{"arch": "mobilenet_v2", "model": "masked spectrogram model", "dataset": "single English command words and digits, spoken by a formant synthesiser in many voices", "train_examples": 78125, "n_mels": 64, "hop_length": 160, "input": "log_mel", "win_length": 512, "method": "simmim", "mask_ratio": 0.75, "loss": "l1", "norm": "batchnorm", "activation": "silu", "channel_attention": "se", "depths": [4, 7, 7], "kernel_size": 5, "stem": "deep", "expansion": 6, "widths": [40, 80, 160], "init": "torch_default", "residual_init": "none", "optimizer": "soap", "beta2": 0.99, "lr": 0.0034, "beta1": 0.95, "shampoo_beta": 0.95, "eps": 1e-08, "precondition_frequency": 50, "max_precond_dim": 1024, "merge_dims": false, "one_sided": false, "adamw_lr_other_params": 0.0011, "grad_clip": 1.0, "steps": 13200, "batch_size": 256, "epochs": 43.3, "lr_schedule": "wsd", "decay_fraction": 0.2, "final_lr_fraction": 0, "warmup_steps": 660, "weight_decay": 0.1, "adamw_weight_decay_other_params": 0.01}
Rows from block 11 of a small masked spectrogram model, named by matrix and row number. Rows with one number belong to one channel. Each number is 50 + 15 x the weight over its row's rms, rounded and kept within 0 to 99. All counts start at 0.
After each channel's rows are labels from the 100 clips, of 14848, where the channel reaches its highest value: "lies over" is the class under the peak; "responds to" is what is common among them. Only what is clearly more common there than usual is listed. The data: single English command words and digits, spoken by a formant synthesiser in many voices.
# convs0: expand pointwise conv (model.blocks.11.convs.0.weight, 480x80x1x1), inputs 0-79
# convs1: depthwise 5x5 conv (model.blocks.11.convs.1.weight, 480x1x5x5, trained with AdamW), a 5x5 kernel
# convs2: project pointwise conv (model.blocks.11.convs.2.weight, 160x480x1x1, transposed), outputs 0-159

convs0.123:52 66 46 62 50 43 43 70 62 61 50 32 46 46 25 41 66 52 39 49 53 66 54 50 43 54 46 59 62 34 33 18 62 42 59 88 61 35 57 65 72 52 47 26 57 48 45 38 69 32 41 61 42 51 53 33 48 44 54 41 69 45 55 60 78 61 60 00 32 72 28 46 75 49 46 53 69 51 11 58
convs1.123:49 46 52 54 50 53 52 52 48 47 46 48 00 46 51 54 47 36 44 52 50 56 42 54 49
convs2.123:75 42 45 28 41 62 37 84 55 56 45 46 61 40 40 52 45 42 31 44 43 49 30 70 54 45 44 34 47 56 36 45 59 55 50 45 57 63 37 40 61 48 53 51 55 74 91 71 79 33 37 76 65 55 74 36 45 74 55 62 98 45 26 73 42 42 64 37 57 53 28 35 30 45 51 29 57 53 53 58 51 52 52 49 59 48 36 65 54 55 41 50 57 64 60 34 50 32 53 54 39 45 66 39 69 68 61 78 26 54 50 32 47 66 42 51 80 48 57 38 52 38 29 33 65 63 77 64 41 39 46 80 41 32 48 64 61 68 57 47 92 18 78 03 51 72 56 44 52 27 48 49 63 57 54 40 63 43 45 40
lies over: /ɝ/
responds to: /ɝ/; mains hum

convs0.326:32 24 59 55 47 45 78 54 60 59 66 61 29 19 52 34 66 46 52 28 25 54 76 33 42 52 62 69 31 40 58 47 39 67 46 50 62 60 80 68 38 65 51 43 72 61 36 57 50 32 58 47 68 43 36 45 16 43 49 30 32 69 57 49 62 69 54 61 62 56 62 56 23 48 06 53 58 62 44 50
convs1.326:46 55 62 50 56 41 46 46 45 45 60 43 87 87 54 51 60 80 79 52 48 39 36 50 38
convs2.326:16 70 70 59 50 45 47 54 46 47 62 45 67 57 39 74 35 43 41 57 67 47 34 26 22 53 59 56 63 62 60 41 42 42 33 01 48 47 34 34 33 51 58 52 55 22 38 41 70 39 53 72 53 18 56 53 54 35 47 32 51 62 61 54 54 38 82 62 79 35 56 47 52 70 28 51 46 67 40 53 53 70 85 33 37 66 41 57 70 47 45 25 71 65 52 59 75 63 78 64 28 44 61 73 40 45 83 42 64 31 32 70 32 68 40 75 50 75 43 43 48 56 55 65 38 66 47 59 58 60 38 61 35 46 66 38 63 38 62 44 35 51 45 85 45 67 39 24 30 34 40 48 46 42 49 43 59 40 67 63
lies over: /ʌ/
responds to: /n/; /ʌ/; /p/; word: up

convs0.91:48 69 42 54 59 65 64 55 47 38 59 39 51 88 61 50 79 19 47 55 69 45 45 60 50 51 54 47 50 46 59 23 34 20 43 32 65 80 56 60 43 62 38 57 48 30 35 69 44 51 38 99 53 57 60 65 17 51 52 60 51 32 54 35 58 27 44 45 60 60 59 46 38 26 21 47 58 35 39 55
convs1.91:63 55 44 56 48 39 45 48 61 40 61 50 29 79 45 28 34 63 81 52 26 34 40 75 43
convs2.91:52 74 57 35 37 58 51 56 42 47 55 27 56 48 68 54 54 41 28 24 56 54 48 75 40 42 68 50 72 70 52 55 47 69 39 23 59 61 24 24 55 26 55 60 72 67 64 75 33 58 47 30 60 32 25 17 37 41 37 31 35 36 52 38 39 35 51 60 52 26 44 68 29 60 57 54 57 54 61 71 70 56 63 35 39 19 44 55 48 54 28 75 48 55 44 56 49 94 65 41 39 32 54 16 68 66 50 53 75 59 51 62 23 45 56 54 45 50 40 14 76 81 62 58 51 29 48 33 56 41 53 39 57 62 66 75 37 32 56 65 50 44 52 30 81 53 53 37 53 25 72 37 35 53 51 40 42 47 52 49
lies over: /ɛ/
responds to: /ɛ/

convs0.125:35 21 32 63 53 67 39 67 40 73 63 32 51 81 34 60 43 63 75 57 36 37 33 37 64 29 45 58 73 76 58 53 59 36 53 70 40 31 72 46 52 56 38 49 73 51 78 51 52 68 40 57 61 46 58 54 47 37 35 43 68 53 72 60 35 37 54 34 42 80 46 69 52 32 17 46 32 67 70 46
convs1.125:56 32 69 57 28 46 32 86 57 54 52 66 61 78 60 42 42 32 44 34 42 51 43 30 63
convs2.125:53 46 54 33 57 78 38 54 27 37 64 57 46 62 55 30 71 11 38 52 36 46 62 86 54 26 45 52 67 50 76 43 31 52 29 56 44 42 57 82 29 45 53 58 45 31 34 43 80 60 21 52 48 51 48 44 27 40 34 39 63 45 32 50 47 24 75 53 49 59 40 41 59 50 69 52 40 40 39 51 24 74 52 65 64 61 62 68 40 15 44 45 42 64 53 29 59 69 28 55 67 49 60 58 41 54 61 41 39 44 44 62 49 43 38 53 50 48 70 50 48 50 46 48 31 42 48 50 55 15 29 54 48 46 19 26 57 70 73 18 59 75 68 45 65 33 48 43 33 52 38 56 29 67 94 29 25 44 61 51
lies over: /ɝ/
responds to: /ɝ/; muffled (low-pass); word: learn

convs0.281:48 50 44 55 59 44 54 32 26 57 46 45 46 56 77 75 70 86 57 49 56 77 69 53 37 41 43 40 49 70 31 50 76 49 73 71 50 30 63 39 39 47 39 46 37 67 54 51 84 56 24 33 29 69 37 22 76 57 58 35 61 53 45 44 57 74 76 54 40 50 51 46 81 44 49 56 26 51 37 63
convs1.281:55 55 65 48 52 48 56 44 50 51 43 60 00 65 50 53 39 19 46 52 50 40 76 44 53
convs2.281:42 77 73 53 34 22 48 26 41 38 26 44 43 28 64 33 68 58 45 42 60 46 67 39 52 35 47 44 33 49 59 54 64 57 57 82 20 58 60 77 49 34 62 61 34 47 56 60 77 57 25 71 56 68 69 51 60 52 32 71 59 28 47 63 58 30 53 83 69 57 60 52 46 57 38 48 51 29 68 40 49 48 53 55 19 47 55 53 39 41 32 53 34 31 59 62 56 24 77 70 45 37 41 64 54 77 62 59 46 48 37 60 77 71 60 28 59 45 35 56 26 56 45 70 39 95 40 63 59 38 50 48 73 45 47 44 42 27 61 46 63 35 38 43 59 21 42 27 51 42 56 38 44 60 63 38 13 76 38 48
lies over: /ʒ/; /i/
responds to: /m/; /ʒ/; word: measure; word: three

convs0.397:48 54 48 56 26 58 30 76 32 59 59 39 42 59 44 54 32 44 68 42 59 50 64 27 40 68 20 54 86 65 58 13 49 24 62 42 76 67 68 24 43 43 47 35 52 48 65 67 56 35 50 55 60 53 59 35 69 55 61 63 48 46 60 49 28 60 59 43 30 80 90 39 59 66 49 53 51 58 38 61
convs1.397:52 50 47 47 51 49 44 60 57 45 49 56 00 37 52 48 50 21 47 52 51 52 41 53 47
convs2.397:64 66 51 48 51 49 51 39 65 45 54 30 38 27 59 27 55 38 37 61 63 70 35 61 55 47 70 52 53 60 62 54 54 40 38 40 63 66 28 49 59 52 59 40 49 67 50 49 44 41 32 66 36 41 43 20 52 37 56 65 66 39 42 63 76 76 56 46 67 35 34 28 32 62 66 64 69 75 66 30 60 56 37 27 44 44 64 51 71 48 59 68 62 68 45 74 40 35 57 71 52 88 67 37 51 71 62 46 40 65 62 30 63 45 32 48 59 21 41 50 62 49 54 28 78 39 27 73 57 06 26 45 44 79 76 73 57 42 49 30 43 42 59 56 25 46 39 28 71 52 33 65 61 68 24 49 33 41 22 55
lies over: /ɝ/
responds to: /ɝ/; mains hum

convs0.190:71 67 37 56 55 51 30 52 46 52 55 25 42 69 89 42 67 53 33 68 59 46 51 48 54 61 47 40 50 68 57 58 48 54 42 69 64 28 50 57 70 32 49 57 41 60 45 64 77 45 54 32 52 72 25 12 60 67 70 57 79 36 66 52 41 77 76 40 48 58 40 59 65 62 43 51 88 43 36 59
convs1.190:49 52 47 45 54 51 58 22 44 53 44 29 00 24 45 45 51 34 41 47 53 54 28 47 49
convs2.190:50 59 23 50 26 40 33 42 32 51 53 60 76 31 64 36 50 45 42 60 46 45 48 67 67 45 65 84 29 42 41 24 65 33 39 34 64 83 75 41 29 29 47 35 30 71 23 28 28 42 25 66 38 75 62 72 72 57 23 28 42 59 46 65 52 45 15 50 43 58 49 42 43 51 65 41 33 36 41 42 63 50 31 57 44 57 17 62 57 62 53 63 66 77 54 35 68 41 41 54 66 57 47 36 47 34 36 38 38 40 44 58 59 21 44 47 47 46 30 52 14 33 51 51 64 98 35 46 50 52 73 47 43 50 69 60 52 60 33 63 54 31 39 57 62 58 62 41 55 57 57 44 41 67 44 49 41 45 72 26
lies over: silence
responds to: mains hum

convs0.380:52 67 41 61 34 41 45 79 41 33 68 48 31 42 74 48 52 18 60 49 61 19 74 46 46 34 53 60 40 53 73 47 52 66 60 51 51 44 63 54 61 52 57 66 55 69 56 50 65 80 54 40 68 55 57 26 76 30 50 46 55 62 46 57 73 81 63 77 35 49 53 74 28 61 37 48 43 80 72 32
convs1.380:55 46 43 51 49 43 50 54 35 49 50 36 00 32 38 48 54 26 23 49 50 44 28 51 48
convs2.380:62 48 49 28 37 39 59 39 54 16 58 57 50 49 40 12 91 44 67 21 32 50 68 42 73 59 63 72 25 47 77 37 34 62 51 40 67 60 42 68 50 46 57 58 67 52 59 65 44 44 62 37 67 51 50 43 50 50 54 43 51 64 55 57 55 20 30 57 18 60 47 45 25 33 72 70 47 50 54 53 47 38 51 69 54 46 58 77 40 39 49 26 36 45 52 62 65 49 36 62 59 32 50 38 40 46 63 42 38 51 70 63 16 49 43 52 28 13 53 64 65 41 32 60 33 38 50 49 42 04 46 72 21 56 53 46 14 47 69 37 48 41 57 58 22 26 36 45 70 54 41 73 35 54 45 40 34 49 54 34
lies over: silence
responds to: quiet level

convs0.170:53 22 55 70 20 65 69 48 56 63 62 59 42 39 86 50 62 56 53 40 49 74 73 44 39 33 66 54 31 58 61 58 32 61 43 42 40 33 89 68 37 52 59 57 68 70 35 60 45 63 59 65 56 48 64 30 25 54 34 22 39 51 44 48 36 42 39 46 60 87 38 59 37 70 29 50 55 61 48 66
convs1.170:49 43 55 44 52 50 43 95 61 36 41 48 79 55 45 65 20 34 40 43 50 40 72 55 45
convs2.170:64 56 78 42 52 45 47 50 38 52 74 26 66 52 52 47 21 56 72 61 52 48 32 37 51 63 62 78 59 14 68 53 58 53 57 36 35 67 40 59 58 36 36 69 43 71 76 31 40 56 63 76 52 60 53 47 37 53 35 11 49 22 50 51 39 33 59 44 36 41 54 57 40 45 58 47 57 50 34 72 30 64 58 67 55 33 66 29 64 55 39 49 66 46 61 46 63 34 50 60 71 41 82 40 17 64 50 50 81 68 75 58 34 75 34 40 40 48 61 34 60 47 31 81 45 45 34 68 44 52 40 33 52 39 59 77 12 47 40 39 56 55 78 33 51 68 46 43 57 62 60 42 64 37 32 57 32 43 81 74
lies over: /oʊ/
responds to: /oʊ/; voice: deep voice

convs0.315:67 46 34 24 37 48 48 47 58 36 37 33 35 53 71 64 49 69 59 50 41 50 69 65 41 51 57 70 75 73 57 48 84 83 55 20 52 55 31 58 67 43 25 05 23 49 57 58 42 52 47 44 64 47 34 60 54 56 30 25 74 44 47 41 42 62 55 32 55 55 72 57 53 30 37 62 36 34 45 54
convs1.315:50 50 51 47 52 51 52 51 42 50 50 49 51 99 42 50 51 51 52 48 50 51 50 48 51
convs2.315:38 64 45 25 31 45 57 55 33 46 50 46 51 26 60 69 28 82 50 71 29 33 55 29 45 58 29 75 44 65 36 52 60 55 51 62 45 36 80 44 31 54 62 48 33 37 67 40 52 58 34 31 40 57 62 35 27 49 52 61 41 39 48 53 61 56 86 40 64 31 50 67 65 65 64 52 52 67 65 25 21 71 48 63 44 49 58 67 43 57 63 38 42 47 45 55 58 34 53 59 54 38 27 64 55 68 53 50 48 63 60 58 31 49 76 28 45 86 66 46 54 27 58 41 56 38 49 64 41 69 62 96 43 50 53 60 11 45 52 74 23 69 46 47 69 12 47 38 82 39 59 73 57 48 45 56 54 58 79 44
lies over: /t/; /ɹ/
responds to: /ɹ/; /ɪ/

convs0.234:53 37 63 49 50 33 49 37 45 54 14 55 42 54 35 44 15 40 58 44 55 58 69 51 31 46 58 52 44 39 75 53 25 62 48 34 53 53 74 60 28 35 21 63 59 49 71 41 14 43 36 39 53 58 51 42 37 55 43 69 69 87 63 51 64 56 27 53 34 75 84 64 51 38 49 41 29 48 34 57
convs1.234:50 47 49 51 45 48 55 52 53 52 49 44 00 11 48 47 55 18 32 50 49 46 45 48 48
convs2.234:75 35 42 54 55 49 71 46 46 78 73 53 13 47 39 49 51 32 69 64 50 46 36 30 63 49 67 82 50 44 54 79 60 41 62 63 46 69 49 54 51 42 80 46 46 56 60 23 43 57 59 38 43 42 38 30 67 51 40 37 57 59 46 54 87 58 50 71 70 56 53 35 56 42 17 14 35 29 39 59 70 17 31 59 48 48 55 36 31 52 51 79 42 44 59 76 60 40 54 69 38 37 54 49 74 49 49 46 75 34 39 54 86 34 50 70 54 46 42 65 53 70 58 77 52 77 44 45 41 44 32 43 55 44 41 40 32 56 78 66 28 44 73 41 43 47 67 64 35 62 72 58 23 80 49 62 54 49 52 49
lies over: /oʊ/
responds to: voice: high voice; thin (high-pass); /ɝ/; /oʊ/

convs0.104:62 42 43 86 49 48 66 31 36 53 38 47 26 35 50 30 20 68 63 32 77 36 43 51 51 49 54 61 16 47 35 47 15 64 46 39 45 54 34 19 56 34 62 39 42 63 38 70 61 44 56 56 41 41 58 32 63 49 51 51 57 57 49 36 50 19 53 45 20 54 29 53 20 24 57 68 65 54 49 57
convs1.104:54 49 37 50 46 45 52 41 47 41 43 50 65 40 48 79 65 79 88 79 36 54 62 57 32
convs2.104:65 28 29 41 56 50 08 52 48 60 64 55 57 52 58 60 39 49 38 58 60 55 61 64 77 31 52 40 46 50 55 38 40 58 50 61 33 28 66 33 64 49 32 43 35 47 46 71 44 53 56 32 67 64 33 63 49 51 51 73 61 77 48 69 53 60 52 48 31 38 78 56 49 64 34 52 44 35 80 20 74 41 29 51 48 66 42 76 30 58 49 48 58 49 41 45 42 44 54 65 47 30 99 67 53 76 46 61 45 59 32 51 58 46 51 74 59 47 83 64 41 36 59 39 62 33 65 69 66 55 48 27 70 27 75 41 67 53 49 81 48 55 55 35 55 54 45 29 61 02 51 64 65 23 57 74 64 49 58 54
lies over: /oʊ/
responds to: voice: low voice

convs0.363:81 81 42 38 54 35 35 64 64 38 43 48 44 56 64 34 58 37 48 50 53 64 54 23 52 84 76 53 27 32 66 62 24 52 43 64 70 61 54 43 85 59 42 54 32 42 37 59 53 44 72 70 63 43 40 53 24 50 45 54 48 77 46 37 24 39 23 45 69 38 31 36 54 61 59 44 58 31 33 66
convs1.363:51 61 38 38 56 56 55 36 33 40 59 39 33 34 67 47 33 26 65 71 45 19 43 38 79
convs2.363:31 42 52 46 53 63 37 38 44 33 64 30 48 55 52 78 57 53 51 38 54 54 24 64 76 62 47 93 51 75 65 35 17 38 48 38 51 20 73 37 42 46 63 70 34 58 61 46 65 75 71 50 63 48 21 42 41 47 53 49 68 37 48 46 41 65 51 46 75 57 40 62 40 71 48 55 58 56 29 37 45 56 62 45 63 59 30 66 63 67 48 72 51 69 42 52 37 75 35 51 28 04 55 37 34 50 66 58 77 42 27 30 15 60 36 45 35 61 53 39 31 49 17 37 47 50 33 28 53 32 30 31 38 54 28 38 28 25 50 61 30 43 55 42 62 40 48 56 49 41 49 42 48 54 55 47 60 15 41 34
lies over: /ɛ/
responds to: /ɛ/; /h/; /ð/; /w/

convs0.419:61 45 53 55 52 47 46 37 41 89 41 83 64 50 16 34 53 17 52 51 45 02 51 62 23 65 54 61 52 38 58 59 66 60 51 29 43 26 66 45 70 50 76 51 65 46 65 60 55 31 47 57 53 37 40 66 35 24 40 52 52 51 47 58 67 42 48 58 38 40 48 40 14 60 31 36 41 52 47 45
convs1.419:49 55 55 48 47 49 51 65 53 48 53 43 29 99 72 45 57 34 69 44 50 49 29 49 49
convs2.419:46 62 76 60 48 39 33 70 39 53 55 57 54 77 42 33 55 55 35 44 58 66 52 58 30 44 55 50 36 31 58 52 62 57 32 43 59 76 64 32 48 63 25 64 57 38 50 69 27 45 59 33 74 58 47 63 47 43 39 53 84 48 37 41 66 31 42 57 17 19 55 41 41 21 51 38 28 46 44 86 90 66 41 34 53 30 31 47 66 44 59 44 45 53 12 53 63 61 49 49 39 49 54 47 47 49 74 31 61 48 48 82 68 31 46 59 64 51 72 57 33 52 63 42 41 83 65 35 46 41 50 65 30 42 44 64 51 58 10 55 46 56 34 60 34 68 39 45 77 50 34 34 57 25 16 47 59 63 58 67
lies over: /t/
responds to: /t/; thin (high-pass); /u/; word: two

convs0.92:86 16 63 24 53 35 51 40 58 34 81 27 34 55 32 71 36 41 56 24 63 56 71 43 37 60 35 51 41 29 45 37 41 49 63 41 55 21 34 29 34 49 32 49 45 42 39 55 55 33 71 38 41 28 44 62 31 56 31 83 49 51 42 55 47 39 38 36 32 49 44 48 36 37 79 50 38 60 45 56
convs1.92:48 54 57 54 55 46 47 40 64 50 47 40 53 74 46 47 54 99 63 42 48 53 31 56 47
convs2.92:50 48 24 77 30 56 33 52 39 51 71 55 43 67 29 46 49 53 38 72 37 59 39 51 41 45 61 28 68 58 43 57 45 29 81 71 79 42 67 50 57 38 42 77 64 45 60 19 67 62 55 79 50 58 59 84 64 73 36 70 43 54 47 59 55 91 38 51 71 61 32 68 52 61 44 62 52 61 29 38 66 31 44 53 54 64 49 78 53 53 62 49 37 75 56 73 72 64 52 46 50 45 54 50 45 49 31 30 20 45 47 43 50 60 51 48 67 46 40 30 44 48 39 28 24 62 44 62 51 45 50 62 30 61 36 33 48 58 48 33 52 68 35 68 29 84 38 45 61 67 58 61 76 64 86 70 49 69 72 39
lies over: /w/
responds to: /ɹ/; /w/; word: forward; word: alarm

convs0.129:48 39 55 52 55 67 62 58 47 50 80 62 66 49 25 41 45 44 58 31 86 62 50 42 58 51 38 48 53 52 71 68 42 59 51 40 67 30 46 43 49 59 56 39 24 53 44 82 53 80 63 58 41 40 39 40 62 75 50 76 49 33 40 60 51 76 32 32 55 47 69 43 57 63 32 09 41 67 26 18
convs1.129:55 42 26 61 39 46 58 32 37 51 37 50 53 36 41 65 50 83 42 55 39 38 87 59 28
convs2.129:37 36 64 44 44 34 34 54 44 49 57 52 56 56 35 30 49 37 42 67 63 54 50 44 37 31 47 62 37 68 59 66 64 66 47 62 55 51 45 51 45 76 64 43 32 50 33 63 51 39 68 37 50 14 27 33 80 65 72 22 33 26 46 34 26 44 65 78 39 90 56 41 47 82 82 48 70 26 23 68 58 62 36 57 57 36 71 30 56 62 54 53 26 29 37 52 57 53 51 47 44 60 47 55 28 41 43 55 33 33 41 42 35 53 36 48 49 62 75 48 73 59 56 53 31 72 38 53 48 37 16 71 43 61 49 73 49 50 71 84 32 79 46 62 61 35 44 41 58 61 58 51 33 64 83 53 58 27 43 44
lies over: /w/; /ʌ/
responds to: /w/; /ʌ/; word: one; /ð/

convs0.327:53 61 50 53 63 50 43 16 55 48 58 49 54 64 54 51 85 51 58 37 56 41 45 12 61 54 15 55 78 48 62 53 71 79 59 31 30 62 80 69 75 53 59 53 29 66 43 57 66 56 50 58 37 56 59 81 65 54 49 60 40 85 46 38 62 38 59 54 57 39 31 55 62 54 51 41 71 47 30 64
convs1.327:50 48 63 74 49 55 52 54 80 50 48 49 36 92 47 47 48 55 81 50 52 55 60 79 47
convs2.327:62 41 34 63 37 31 59 43 70 40 59 76 63 30 63 31 33 46 66 57 40 39 50 19 66 43 12 29 48 40 38 59 27 46 37 54 54 77 48 47 57 37 57 61 24 45 68 28 25 48 58 40 42 49 38 57 36 52 40 66 91 66 65 54 58 58 48 41 57 37 59 46 71 51 73 43 76 63 46 51 40 48 50 52 12 30 35 30 55 46 43 41 51 69 52 82 36 38 44 72 42 40 69 56 42 35 40 22 62 36 70 81 61 49 55 35 42 55 51 37 38 72 64 40 52 57 55 69 48 48 59 65 43 50 45 47 53 49 59 55 48 49 99 50 53 13 61 63 19 19 34 71 35 59 52 43 53 52 55 73
lies over: /t/
responds to: /t/

convs0.232:49 47 20 44 32 58 51 45 81 39 41 70 34 73 33 59 45 52 60 40 82 24 48 23 58 71 58 25 34 67 59 64 42 44 64 83 69 45 71 70 65 55 64 70 45 56 35 68 38 39 52 64 62 59 66 59 58 63 38 44 37 47 37 46 32 49 39 44 64 48 60 52 76 44 39 58 24 36 75 59
convs1.232:29 42 56 07 19 40 50 64 77 43 40 48 45 53 63 41 50 44 68 62 55 50 52 36 55
convs2.232:11 31 37 45 64 46 47 60 50 32 69 65 55 47 16 41 38 56 56 58 43 69 71 50 40 38 41 71 72 46 24 39 53 56 46 87 44 53 49 59 63 52 50 51 48 66 49 57 43 43 65 62 50 64 46 53 51 67 62 43 56 69 54 62 33 96 36 44 37 73 58 32 45 61 59 50 24 73 37 39 58 28 20 40 32 32 51 46 12 79 31 17 49 11 51 47 39 40 74 79 57 57 30 46 59 44 21 83 27 52 53 51 38 62 51 64 59 62 31 81 35 49 36 30 57 61 53 34 66 75 59 47 49 44 51 34 49 63 65 37 52 57 59 61 60 41 54 56 54 50 55 59 27 55 54 57 53 59 39 63
lies over: /ʌ/
responds to: voice: low voice; /ʌ/; /w/; word: one

convs0.70:45 68 86 51 44 54 44 50 61 50 26 37 38 84 56 73 29 75 54 38 38 39 53 52 48 61 59 52 58 62 83 57 52 59 63 30 48 32 76 38 14 48 30 32 75 57 38 43 57 39 33 41 53 49 53 53 44 43 46 62 56 64 71 34 86 41 45 82 38 59 45 60 47 53 46 77 58 64 53 37
convs1.70:51 47 58 51 51 54 45 55 46 46 52 54 99 52 54 43 47 88 57 53 53 51 49 50 49
convs2.70:33 53 29 32 84 52 24 40 18 24 48 33 62 64 59 61 29 34 55 52 56 33 36 39 42 36 67 79 57 51 43 54 43 48 50 35 55 59 68 36 45 91 54 36 42 36 76 57 53 60 55 55 36 75 92 22 52 48 65 32 54 28 70 55 71 41 41 59 38 50 20 73 47 58 77 64 56 52 31 38 80 53 58 46 50 47 43 49 64 64 38 64 50 44 75 62 61 48 67 51 21 52 23 45 73 46 51 40 63 28 24 33 62 35 42 44 67 53 48 55 66 53 43 72 61 54 36 40 48 43 77 46 38 25 59 49 45 81 35 55 66 67 30 54 46 61 54 34 63 34 34 53 49 21 53 36 57 32 57 54
lies over: /h/
responds to: /l/; /h/; whispered; word: hello

convs0.124:66 53 61 68 57 69 57 38 39 66 47 35 50 51 54 56 63 35 49 60 26 61 14 44 65 54 36 63 31 17 54 47 51 51 48 41 51 47 36 42 70 59 00 49 42 92 54 70 74 55 44 46 56 43 38 63 60 70 70 61 55 35 73 52 43 68 53 65 48 49 46 37 53 63 31 41 42 48 28 28
convs1.124:55 51 83 54 50 56 43 54 62 53 42 61 20 32 54 57 52 28 35 67 26 35 27 33 42
convs2.124:42 48 20 54 56 72 59 44 43 31 56 49 47 49 66 67 79 43 33 56 63 81 56 17 53 23 59 80 45 53 38 50 28 50 66 50 21 62 81 46 37 64 44 56 44 51 23 39 45 44 40 60 49 56 49 37 56 45 33 77 51 75 37 66 70 37 72 58 35 57 69 33 49 61 45 48 33 46 41 27 42 50 36 56 36 52 49 71 40 80 44 64 40 42 26 53 19 46 45 25 43 26 56 56 60 50 54 56 65 74 52 35 62 61 57 43 87 56 60 55 14 32 42 27 67 28 47 56 53 52 60 76 59 23 42 29 58 53 23 13 40 73 51 36 64 45 36 57 56 49 69 57 37 68 43 61 51 60 48 60
lies over: /ɝ/
responds to: /ɝ/; /l/; word: learn

convs0.404:72 46 35 60 47 48 48 68 35 50 50 26 23 30 46 62 65 50 39 64 54 43 73 49 38 59 44 12 41 42 76 37 40 54 71 48 65 33 88 51 46 50 55 40 44 54 61 43 47 22 54 43 71 74 20 45 85 42 64 48 35 66 69 42 47 61 71 52 40 49 67 48 61 51 66 38 82 43 49 33
convs1.404:49 53 56 48 51 48 52 32 50 45 55 34 00 45 48 42 58 24 43 51 54 50 44 50 47
convs2.404:50 55 53 53 44 18 55 44 64 25 56 58 35 24 17 27 88 70 72 19 52 43 23 70 63 57 53 35 64 48 75 37 36 64 34 17 50 54 46 13 42 55 59 48 44 59 40 59 28 48 35 76 37 62 63 62 24 60 46 28 62 77 34 50 50 36 30 52 60 63 66 47 54 63 69 43 57 44 65 36 49 44 08 67 41 38 41 39 63 34 62 47 40 55 55 69 58 52 30 40 70 44 53 55 33 41 62 52 44 39 23 15 81 51 50 46 38 34 21 50 69 45 63 41 64 38 80 51 38 45 41 47 46 52 37 57 27 42 54 41 53 38 34 44 33 72 61 43 52 59 35 50 64 41 42 39 43 58 34 47
lies over: silence
responds to: mains hum

convs0.303:39 33 60 58 30 85 50 40 47 52 29 70 12 67 61 65 62 32 52 41 30 42 72 59 44 52 73 76 80 37 43 57 54 54 39 66 48 59 29 45 27 34 72 53 30 39 49 38 44 62 35 71 67 47 59 49 60 46 63 62 48 60 69 38 56 26 58 67 42 34 56 33 69 47 54 47 76 77 39 44
convs1.303:42 45 64 42 44 45 51 65 61 37 56 54 72 32 61 47 52 87 91 34 58 53 65 41 53
convs2.303:58 57 50 43 71 64 50 44 58 30 30 74 53 43 70 62 36 56 33 10 34 47 79 54 64 41 68 65 37 51 43 58 42 53 64 51 36 48 16 30 50 47 27 75 36 87 46 21 47 39 58 54 44 34 51 31 65 41 59 23 55 49 46 44 40 39 47 56 42 50 49 66 48 56 29 22 35 44 40 58 46 55 65 86 48 52 69 31 44 37 48 56 70 40 36 34 67 20 58 77 59 46 65 43 67 66 60 52 41 48 40 34 64 49 31 39 33 21 48 48 59 62 71 57 53 59 61 64 34 55 59 71 68 52 56 38 18 81 64 84 64 55 47 58 35 57 57 46 62 51 45 57 33 39 42 28 66 65 90 28
lies over: /oʊ/; /ɝ/
responds to: intonation: rising; /oʊ/